A small segmentation model, trained from scratch.
Training: muon at rate 0.0073, batches of 128, held-out accuracy 98%.
Data: trained on single toy objects rendered from many sides on busy backdrops, 50862 training examples.
Rows from block 0 of the decoder of a small segmentation model, named by matrix and row number. Rows with one number belong to one channel. Each number is 50 + 10 x the weight over its row's rms, rounded and kept within 0 to 99. All counts start at 0.
After each channel's rows are labels from the 100 images, of 14976, where the channel reaches its highest value: "lies over" is the class under the peak; "responds to" is what is common among them. Only what is clearly more common there than usual is listed. The data: single toy objects rendered from many sides on busy backdrops.
# convs0: first 3x3 conv (decoder.mid.0.convs.0.weight, 128x128x3x3, each kernel summed), inputs 0-127
# convs1: second 3x3 conv (decoder.mid.0.convs.1.weight, 128x128x3x3, transposed, each kernel summed), outputs 0-127

convs0.12:30 58 36 48 44 47 63 72 38 58 29 46 49 42 48 58 57 34 43 39 49 44 55 36 51 39 49 53 53 65 35 46 46 40 63 26 54 40 62 47 49 39 52 33 47 46 50 37 52 42 52 59 46 54 40 45 44 44 37 55 49 47 57 34 44 49 45 37 55 49 57 42 46 29 63 50 51 60 37 42 65 49 55 50 47 32 49 39 35 57 42 45 54 54 56 48 51 59 56 39 30 53 46 48 48 68 33 50 47 43 54 25 45 41 57 44 66 41 32 43 52 70 59 65 35 28 48 50
convs1.12:37 60 53 60 43 46 33 42 46 62 49 49 32 39 43 48 50 70 47 56 60 44 48 62 54 48 51 37 47 49 79 65 40 54 42 36 59 51 49 48 54 35 56 49 54 42 62 61 41 52 33 44 59 49 55 42 61 48 38 63 49 42 41 61 65 51 56 52 45 48 61 40 44 57 44 57 43 55 53 64 67 48 44 46 32 54 51 55 46 60 54 36 48 41 48 55 28 61 46 35 56 46 31 64 63 59 51 25 63 60 50 53 49 42 58 40 30 62 74 61 54 45 31 33 56 49 58 48
lies over: part in the main colour
responds to: trophy

convs0.62:49 39 43 58 59 47 49 48 35 46 53 48 50 49 37 30 42 48 43 75 64 33 57 54 42 53 47 50 46 33 57 58 37 63 52 35 56 55 41 36 41 43 45 52 62 51 30 33 51 46 45 36 61 49 51 57 70 40 57 49 53 47 49 28 58 36 57 60 60 40 56 51 38 38 45 35 52 47 56 46 25 44 53 50 62 52 41 26 20 47 57 44 65 38 55 30 56 42 50 58 47 35 58 59 53 52 43 52 60 46 46 37 31 56 54 49 58 50 44 45 45 52 66 43 48 54 55 36
convs1.62:38 57 46 47 34 66 32 43 55 43 49 52 56 53 67 49 49 57 41 33 34 59 54 39 50 44 35 44 58 49 52 50 48 64 37 63 26 54 60 50 59 61 43 53 43 54 39 46 43 39 69 54 58 61 50 52 25 43 43 51 50 38 42 49 45 35 51 52 48 43 65 45 58 46 34 48 32 52 63 60 43 43 52 72 47 42 42 48 77 58 43 55 36 47 43 40 50 64 51 44 78 48 31 59 55 46 55 60 51 57 53 58 49 36 46 47 65 50 74 49 53 38 53 53 43 52 60 33
lies over: part in the second colour; part in the main colour
responds to: house

convs0.76:56 11 53 39 50 49 41 50 41 42 43 55 18 37 43 38 50 40 56 68 44 56 48 55 37 45 38 44 59 42 45 46 33 39 43 32 68 52 50 54 58 46 53 63 39 48 54 37 56 43 59 59 44 50 48 54 38 40 62 38 42 54 37 46 45 57 48 65 45 42 54 41 44 53 63 65 47 53 46 48 40 47 52 42 35 35 57 42 50 40 49 38 40 45 36 47 47 64 40 65 61 33 55 50 56 47 42 52 46 43 54 74 55 41 49 42 68 55 42 50 58 41 40 54 45 35 32 42
convs1.76:50 47 44 46 42 57 37 53 40 62 30 49 52 71 37 44 37 60 57 37 55 41 44 42 69 51 69 40 48 55 61 47 58 48 57 66 52 50 36 38 52 74 45 47 54 61 51 63 38 43 38 37 49 52 61 33 43 55 51 34 64 40 56 54 55 53 50 66 58 59 51 56 50 64 54 47 45 49 49 29 57 53 34 43 61 51 54 53 57 61 46 41 57 39 42 59 48 51 37 43 37 47 45 60 49 51 31 23 56 65 34 48 56 53 46 48 38 58 34 45 32 36 44 53 58 44 65 69
lies over: part in the second colour; part in the main colour
responds to: house

convs0.77:47 46 36 45 60 30 28 58 42 42 39 49 47 35 35 51 56 51 41 61 53 60 36 60 46 25 47 32 54 32 59 54 63 59 57 48 38 58 47 49 54 42 54 53 48 67 52 49 43 53 53 53 49 38 56 49 41 47 56 39 53 40 45 46 40 48 52 71 49 59 49 59 43 60 30 33 52 46 54 55 54 55 64 59 58 48 71 39 50 41 59 50 46 51 46 44 28 25 45 58 27 52 44 44 41 32 54 65 47 50 59 45 52 46 63 46 57 52 45 45 37 36 37 30 58 47 46 72
convs1.77:52 41 58 47 61 56 49 51 57 49 69 16 63 51 58 49 39 36 47 38 43 43 70 51 36 29 48 67 64 58 53 57 53 40 55 57 48 50 35 48 28 35 57 42 37 47 54 29 53 49 59 54 60 58 38 57 55 37 72 47 61 70 54 42 63 39 55 62 42 54 36 50 46 48 54 43 51 41 52 50 45 37 56 35 35 42 51 48 34 43 41 59 40 62 55 61 58 56 45 54 51 62 52 42 41 41 53 52 45 53 34 51 56 58 41 47 62 54 50 52 33 43 59 40 46 30 38 50
lies over: part in the main colour
responds to: from above

convs0.95:35 73 40 44 50 55 65 61 33 35 52 45 57 40 44 52 48 53 28 39 46 41 37 46 40 52 48 51 66 46 42 49 36 40 54 42 45 45 50 40 66 52 47 43 64 48 36 54 47 47 46 63 32 49 47 45 49 40 66 57 60 29 43 43 54 48 39 43 41 40 41 62 47 50 49 35 55 67 29 41 45 48 48 31 48 26 40 36 33 39 50 42 56 47 34 54 41 49 44 41 58 47 48 47 52 54 26 53 47 52 57 45 43 25 46 41 67 38 37 48 52 53 64 58 50 37 57 39
convs1.95:44 52 38 45 47 38 37 48 58 61 43 50 52 54 46 73 56 56 63 64 64 50 40 60 47 58 60 45 64 45 68 45 40 46 46 56 52 58 34 48 61 24 43 52 47 44 51 57 37 51 61 51 57 43 52 58 50 47 60 55 52 43 61 33 36 47 66 69 51 53 47 43 44 60 51 45 58 31 48 47 45 43 64 55 51 57 34 60 45 50 28 42 40 53 25 43 42 48 52 41 39 50 53 35 37 41 34 44 63 47 49 47 37 78 39 51 35 44 45 53 50 65 45 45 68 63 62 68
lies over: part in the main colour
responds to: house

convs0.27:48 53 47 52 74 32 33 29 54 50 53 48 46 47 56 37 42 45 49 43 55 49 37 45 57 44 55 46 52 39 46 48 40 45 65 57 43 31 47 46 37 58 48 40 57 43 46 56 39 40 59 56 38 34 46 58 49 57 55 49 54 50 43 59 36 42 48 54 37 51 46 62 50 49 28 50 33 44 49 44 38 41 57 54 66 52 45 52 46 33 57 56 44 51 60 49 70 70 47 44 41 45 35 39 44 52 56 49 39 32 34 64 44 23 44 66 53 38 77 48 59 38 53 42 73 50 47 67
convs1.27:48 64 40 56 63 57 53 72 57 27 49 48 59 49 51 52 60 42 45 42 43 45 67 58 49 37 60 56 35 50 35 41 58 43 64 46 58 36 28 51 64 53 67 45 59 50 61 54 63 51 63 41 45 62 47 50 47 40 46 62 61 36 50 45 48 62 69 55 41 35 60 53 51 64 40 37 44 52 33 41 39 53 61 42 44 43 46 65 46 32 46 47 57 61 58 42 52 42 50 52 46 42 49 31 52 53 46 52 43 37 35 31 33 60 47 37 50 49 37 41 50 31 63 41 49 75 56 52
lies over: part in the main colour
responds to: snowman

convs0.55:36 41 58 58 59 53 46 54 37 51 45 49 32 60 64 51 49 53 52 41 47 47 52 56 38 51 44 43 50 55 55 40 43 53 45 54 67 35 55 51 51 34 53 46 49 40 34 37 54 56 48 56 51 47 51 44 40 40 52 30 50 56 62 45 65 58 38 59 39 34 46 48 49 38 46 51 18 38 36 50 59 28 40 42 38 27 53 47 48 58 55 63 43 40 38 41 48 51 55 61 44 35 37 58 49 46 40 56 63 39 59 47 43 74 46 53 46 46 24 53 64 48 44 80 48 45 53 30
convs1.55:62 50 42 36 35 43 59 58 64 57 59 70 59 56 64 64 68 69 45 44 41 37 51 46 48 45 57 43 57 54 44 27 52 48 47 45 68 60 35 54 66 47 62 49 38 55 37 46 56 51 47 50 46 54 60 55 70 39 49 44 50 52 54 59 32 54 49 58 52 43 41 48 44 53 53 44 61 46 56 47 53 48 45 50 39 52 28 45 48 28 67 39 45 58 47 46 45 61 54 52 60 38 47 53 43 48 54 28 57 48 48 46 41 40 44 57 50 53 62 33 56 56 44 38 54 56 45 95
lies over: dark part; part in the main colour
responds to: from below; truck

convs0.60:38 56 41 50 37 37 54 36 49 49 37 49 48 48 51 59 46 67 50 45 32 67 44 50 51 61 46 52 32 44 51 43 45 57 36 59 34 46 40 49 39 47 46 46 20 46 54 46 51 62 45 53 48 49 55 54 47 44 44 42 58 23 41 61 57 41 54 55 52 45 52 47 35 50 60 61 42 46 46 41 48 36 52 36 57 56 41 38 57 17 49 55 60 46 63 40 48 51 49 50 55 52 62 32 42 60 69 38 38 46 26 38 39 50 43 50 50 37 42 48 73 48 41 27 65 59 56 44
convs1.60:58 46 43 46 44 40 50 47 48 40 47 45 31 52 30 41 41 49 32 56 13 33 46 50 49 39 53 37 51 59 44 58 36 50 56 50 49 43 64 44 42 49 38 48 41 46 49 46 46 53 51 55 48 50 31 61 56 45 67 49 57 35 51 53 47 48 45 69 45 45 38 61 64 48 46 62 51 47 41 37 48 59 46 41 64 42 53 79 56 73 51 70 65 58 43 46 58 32 55 71 38 35 45 63 58 63 59 58 49 44 40 55 45 59 35 48 47 52 58 53 45 47 53 38 33 56 42 51
lies over: brown part; part in the main colour
responds to: from below; ice cream